Weights of a small sound classifier: 5.97M parameters, num experts 4.
Rows from block 12 of a small sound classifier, named by matrix and row number. Rows with one number within an expert belong to one neuron, the router's apart. Each number is 128 + 32 x the weight over its row's rms, rounded and kept within 0 to 255. All counts start at 0. Numbers have three digits each.
Before each expert's rows are labels from the 100 clips, of 14976, where the router gives the expert most weight on average: "strongest on" is what is common among them. Only what is clearly more common there than usual is listed. The data: single English command words and digits, spoken by a formant synthesiser in many voices. In brackets: how many of the 100, against the usual share in percent.
# router: slot weights (model.blocks.12.mlp.router.weight, 4x192, trained with AdamW), inputs 0-191
# gate: expert gate (model.blocks.12.mlp.gate, 4x96x192), inputs 0-191
# up: expert up (model.blocks.12.mlp.up, 4x96x192), inputs 0-191
# down: expert down (model.blocks.12.mlp.down, 4x192x96, transposed), outputs 0-191

# expert 2
strongest on: reverberation (62 vs 34.8); /t/ (53 vs 22.1); voice: high voice (53 vs 24.9); /ɪ/ (37 vs 8.2)
router.2:155138148097118127147116138158087123119103116132129126136140177173098134173189145141132142142161131065102185118170183136129138179093115114136096109110135109172111121112143169181124110007118068090147120061130112170168189182125152135121122160112198158113106146127189103068130121123118138144134058158156130146112136139175098147078181144136158184130128118142090132117156143151109065163144131074180089151076168080143142078095107128170098153125119119187164137092112085093095125119107175092105135160120102075135139162133097144106048139136129151146151128093122115072171089109066091083
gate.0:155087206129158125107141131132127111150179140105177166089092128149060135141154219134149117139119094170092151047148163125094076072057156113090114144088119108110170145129134150185120103171121164148142063136191106096133178085135102142169090118124141148116127155085159176128126150111117107125112104154084087105141149098147123156163133103098124103154161087126049153159152105123171100108155102130136054177140152150098108111140128126078107152059176137131093138166128135151167146153107150218095141104210112136088124066081084091085104107166131160136132114127156159128143108132117156116
up.0:112090091139179123195118132085068142102136095075130174118084124143108117160146102154193129112148136079071131105124188104150185118155042064147131134144136116134112091139104103133138172180093137113086098169176131123101157144094160078132121122121201128168107159113120098131118123144094139163150097140119139154160143108151122155095126147117075124097139128083105120171142101156108086155114130112111136146145162145120151125166152158123155209170113123103060138101170119150123142110157150135153150016119081099141191154096098091117134139082217102116040166164083090108115179165128106147
down.0:142178152139069163206097128221136126165099072160139106130091159115144135100124131139147127151130106050097115125111102112107105160104116107152074148147156206094140151146178157151149175095108131110089121126130118137173112152118129105145133121145086123156136136156106148138123178130213086141112153102124137120100108112086172103156101127166110030120151050112140164107103094118137130111078141124124181153143199073183145127146098205146139095143127157070134073124157094144117170109118134166152157111204130173209143078115148115142146129172107145116102132094119135211122147087141125116
gate.1:209068126096111153105126087133123105123104130111083174156133132155218095118076056104094179171113147114105070162155086138141144103139171095159134084098195101099031123110088121125076165149182138162120091139130090133139126084171162146106138107104121170133141129176186134152122093110168098111135108094140144112118126154126167074080105165138159168104182139127163116171109176130166172153160112163050121079161153105122106170101070121144150128155081076117139149069121126109137121147107166106162163151089125202136155141136110083121161148116093163066118147126097131100141104111111111136
up.1:077120098135133095098143125101091205145101082140120166145128057183123085100081101086155120159108037136158098143138200144139148184149159130124183097097127123120193159149088169067135169179152111120117096131156180109127126104060121061087140106156147063112118104139138093088120118109125155071165114099084164126168151143141109082104173089088140168119127150124112167132174154147117161190161107121173166119129068178097123179096101117134093069179163111097152103169134140077105179170176166100146174148132116171125103112145137138104134109124141139101134138095161118130132124115184124099
down.1:171160091233186132155062100090132138141086184119125106122091148122116115142145154096146148153076136125135143130108114107155138101117102063132101125131161137213120137124167095189064066130109134080135131074136149148208127150102113131150081154119125132080139145153139128009110105117168086173164124106138137132112182113080139108122100100104179116122107128097108148133166139141112156138162135156135101066115077115139078147203158095203124135143126120176119121119072098145189119166124136129124057144122142037134101122115064133135102121093106128125126121161153146138137120151146099167

# expert 0
strongest on: /n/ (62 vs 26.3); voice: child-like voice (53 vs 25.3); mains hum (35 vs 12.6); /ʌ/ (25 vs 3.9)
router.0:117130087152146137142176106138131184082096121240086106122182035111161141113146127115141152159123144123090089093146128126118114154106079194139127081070141139192112099122112146097202132210078122149104111098145136124085093129124140142160134156151150122111114170164072145090192094084172099136087134144121090134079154145134161127127223112128137138158134143099103085151116140126136150067168106086159172140141106148105127171141083107136148130119190087070109139107142143147131078109113141172073158101136121141170136177090107112165141150159080146131123159101100145103157152127210107163
gate.0:093102137113187102122082114142136127077138149095169149117115160172096135083136109140129179145116142152125181151180149089117097178175137134184051135103117136150116179166202107115088107139089148159168139108139053097158119135128161169192127134099122142166118103135049164102163116143118084113097125154093099156102160116147128173153162118152166095123112107091105157139150110159184131088130153180110091123076123145089166174128159130109095101101147156084106143142180156143092145101093130097153133131149063109153068098153050115202054095130051124111157159185129123141086106160094116116
up.0:167108152102113147200131129094186134149113129144138117150110070112084131112082140152082112144098098118167188110175107155073119164073151157100141120125126116149142132155189129111120136150135092109069152182183083121163116138158149173137143066146142161168134061139112168099118124168128179138101163181143070120145142136139139135176145116166119097097135139128137140130120098089070152130152178103138063110134102102171166191123106116096149074148193170131196135164109113150120133117105093140087097128062130122110064170114128123136112089060028127123143104159057183107130111121138083181
down.0:157117107140122103137177154099116119125079164110134141168165099162142136129110109104157107091119098045164135127170111133169133083118105100159139143075127144104182096203127147076125102141182129166104087137130151164127137093135122143109153124068142118128093136155107206155109085109081080115104157167095123135084144163090195131075100137168177104066044093121164127075091166125056106056172109073134130146170159145103076120160130131163168159143119104131073165126121169170144120133118111091164148124138155096155142090098122154155087143159042140146164130157133116113123116147043127084
gate.1:155106176152148165146083144128100061136117080114105150146159119041159113157090154132132164061177087154099144141066158146194087168116111114166114122155147134138164112112066135142115151081197112161066146138143135129152191142139111133171169140142120133148105158100080142116093121133148047114123145116143122131114088093133151133069122142140079152139111189090125139141189138126115156112106099132127125153161147119204158143128069223105187135162059122122178109161151126120098098154148145146121120118094149125100158105078119110127081114187058130144150066073102095121084106121113157173
up.1:149116154135113166111130141090095077135080107139124151155134063084162137165169119118130161082181079177138121105076117148157081134120085126151149139099151117126156129104118135140121105104127133141096155096119116125092149137144142114153148159112168206166129189132084148153131146148139043098108128151174146164157095064124172144099116155112112104124099151071145144141178154148128145106116078155080113133157128079150168105102114211088160103112089139148184096192127118110120108119165122136132127148101181164122167066027085089207111080190097128135140049102105127116142083160145165186
down.1:119093093106101125098131139134112109120113135204114133090140151107110145163113129146170120161062099169196155126112101133016106106117127136095126150122151141132091099113114150194099119132132121102129131160105152102144122085145150127146081102138102132115181137134118217088100128132075110094156102063129104110145105184119137150069079134141168191177098137157117122074120130156145078108157109172133076117158078148137189111120126120060128071170138149149134218130165124145113147143119125119146092154121151255187134094111094114158149087144063136120120138115122128129140103164174105149

# expert 1
strongest on: reverberation (89 vs 34.8); /l/ (67 vs 28.2); /oʊ/ (58 vs 16.3); /ɝ/ (47 vs 16)
router.1:149118043164123112159097090129107171079148150144112126128124111180118082098120157125119109147087180123148082122162130125103134143164161114148169164139083139162145098171129151114145148107123134118087157151118148188179159159111104193085165100116126113097121177175181118066133161148080050058104116112091137122140106146128105144175165132113179137092109109167075132096148208118138052101072088036170178135103117053149128151123115152191165155176095125106132119071112108146088145151168121106146106152156110107133102118182113105124089141120168123121093119087153091130134099067101125154
gate.0:145181125139168117138088182114143156145149142107108159156186093086129129119130158132137107101111203135110054073137108126084125096111094165125098147135120107122162108109128166217106110087109133138151126068115137097141148081118081097103097092165192090156111109119137166091085148088187159097120141087096094183178142107164161152137149100061152150144123121104090133175117119177157102126131148141158163124150072111125184097203048160140107108133126082103160062164152147107152100099104133173136173127155092112092145074084168109145068167147137123177184103068142126126103155125149133171
up.0:124144142164168096103156136140154162141125135125135136130194138104109127087132106129123092126149204140107082094100104109102108116081099178127162090159120107087142101063126145176136077130121190150157107187080119106161176120155108105160107067106185127138075088098119126146072184095153206082162093127120094157173141114130134191140172117049173136103085110078113137124104152176206111127088167164161170148080096108117205146152091143051093135152138113097136095152137156123109111158091174169135157158150110157142173077111079134140120151175105155086099128104133114149083127119107141122
down.0:132137115097099091181104112103087120120173060085091102115118084108118126126112056132170109176153089137075165146134129109162114151147168165117147089096113135162153143137109114140118138117124124148109144068108148103195147186110152136103074137102113145126067139116105148096135110102102084042137104109095131114096121159188150132139132117093125137215150182128127070153099128228130144179150101131200142066094099137123175125187111097124141164153126111112102035124163133124127155119121116187183168114138058091151116118124105129135148094118105128148198144187124155166173112080139147162
gate.1:125134132151175146164070135112075124091078108144149106124102126107098128111146089164083157117173104107116104178154095097132148176161146076096096078120155101142097114162140131116157126094128130075077189155065156146086133093117106100137122088133177132140149103156140146057164212127061160107136120095136111164163132149163139097154167153088086166126137141037167146139167057128117142159115165148056104138173106119205128117121192078091151171132154171122163138169152144121105164101139167092157134131092106120146116116165107162126110132178123178161146161119107094106079160090066076139
up.1:134194156138118182119112141106181164128087163115145103111122100159111165084127117175112164151143159113109183167160159155144059082137163052158068080122118142130081109146180117175115121145193186154132070141108141097123190120095119109148163103134162088164123151143188108087149157105133117142176043148124123092126123039167127071081186114128178129162097112101116106108104093121113093072139144128077153159195077092140121119135128139116106130079117130126134118136120132166174170141138147077200148134113100093162101089123097133086072158124112107085143129069141149141127184127112114137
down.1:135139115146168084099080179153098158141119103174083080140131117136141144154130153143104080143200128161166162112164224123123088093134088125222159159119079126120176077124088111122066095118118123120130125092133134136164134086098157103161119142149111128115094117075106113111145111152124119125108133158052104140166085158166160139076149160091147074095112109105096072142162166085123149092097153104129138091135124111123071115043117143041179098097089145155145136129163124201179062127141145123143098125093177082096099176114080121110070096148137128121087141113142156143125115138121160072

# expert 3
strongest on: /s/ (80 vs 20.1); white noise (68 vs 12.3); /tʃ/ (45 vs 3.9); /ɝ/ (42 vs 16)
router.3:122123111154134154209154165175199171123168163194180152119103133137161141108149153098147151135075122117120026148112163150140140163109073114192157101089084174143136104106151118082156177189124089133139093100152131136175088122119184128073136161110128151116146144114107135147107177098125134104114106161179122111173132151131195130122170154121103085149051129186096118115138149131173108179157069118156108139143142095130136107115110158138126074113170126200118100081108103140100123143098090101116143125167060162090157159188112131152152121110106115056136088162110184091131139081169144113
gate.0:077096172131124145071141111093050068136107138156110147209149107162146201052107132183120084111136147148117136098117110144136123170106105118136189122110182121082088157157069163101114125079143151099148136143097120146101123118186076167153183155171101084157113107134136127123123156153109104120157091175093144113133097156089106127022160081101141094162124112121163079164095096153111142144113175112132112099154104089123160142139145134087083131135165132090176088094084115130116132168177158125188141133172182108139171081087126173077101138136085143141143150141106137177128131130193170093
up.0:164126062126153153116104127142169168206134123115114076066083151111122123146118146106148149143112198143148136158150192135077158109091100127107144115107079152161136106128170138121177128162119135178120140135086102094162074129094176124132131118117100129142113125184123133145108183123152067103121149172076136166116153154122081106220086164104061212127066111083161122160142061118121106094209117145098142163129130111163188127156162099079171119118081107198115148122115182136096134070124101098126155138097156129119110088124082117164135146124150103042132110104181140100148126114145118119
down.0:127124086113141077137135138143046108114141193085111081142165150119188132117112110162075157039141147140146179125060104134110113122180135154160146097125140107154107124145157130125119174128116135118124136171136133117107142141149132158163087120169135121127145152167136136125137058064157179156122176098138120110098127151077173138139116095185102134142128143107138180097121173061170154079077142150132097096140145122120179082130113121077154078162175065135132200094124145131089104106115206123199061146104169128147124143159132151138053113197098116153132141120118131026120133175120107120
gate.1:126174133088123146180061094149093118068086078150115105122104139126156141181159159173114155117153087175099148146057086105124130084122133076174140133104112155102150196169113106122191182107116143169191142144148121108124145108103159160118092118192119172169203144068056093124146130148150086123167143139142174128095144163059118106115125096140168120098065103106177135148104165134117156149087138130112101086097090142108101107128184072104121141134102147127090104131121150092124114155119146114197150055088125060166162149150163151066150150120122194172116167152117137119160122137117159118
up.1:033095077090126120160148148106129145098128138104100080085098114079151178119112153113176131135160138091054116166098168120120088149127091140159147174098142042101178141167094152133106136104123092094166142124120149141167161107171048130183174090123100153129147124129140082178166098170160198140151118189148122132134101107128081104121194119129140118153102190161181155105102124113140156093078130121132137089161196145136128087173148109070147088161160136110091163152145134160017156120098104128112135095135138124156089163090133131112146112146070134192151113150093130157131133127144117101
down.1:109117126056200100106062169085128125131142149045128096099143187216117106117113253155131091104112165158117190122127122149182153103129180110141185126117158083112147161154141114110071106119136121104096149117139135099147100063118120138110103130099163122093060113108136136150059144091138133111132168120084107135124168105158130172108151159154077112129056112166133101136160145178114143073139175096131107156068096136117138106159110178134159111166136138158131116109110154140160083134122062113130106175151116165172138125118190145096177109174143123107079102131157086148123125100157098141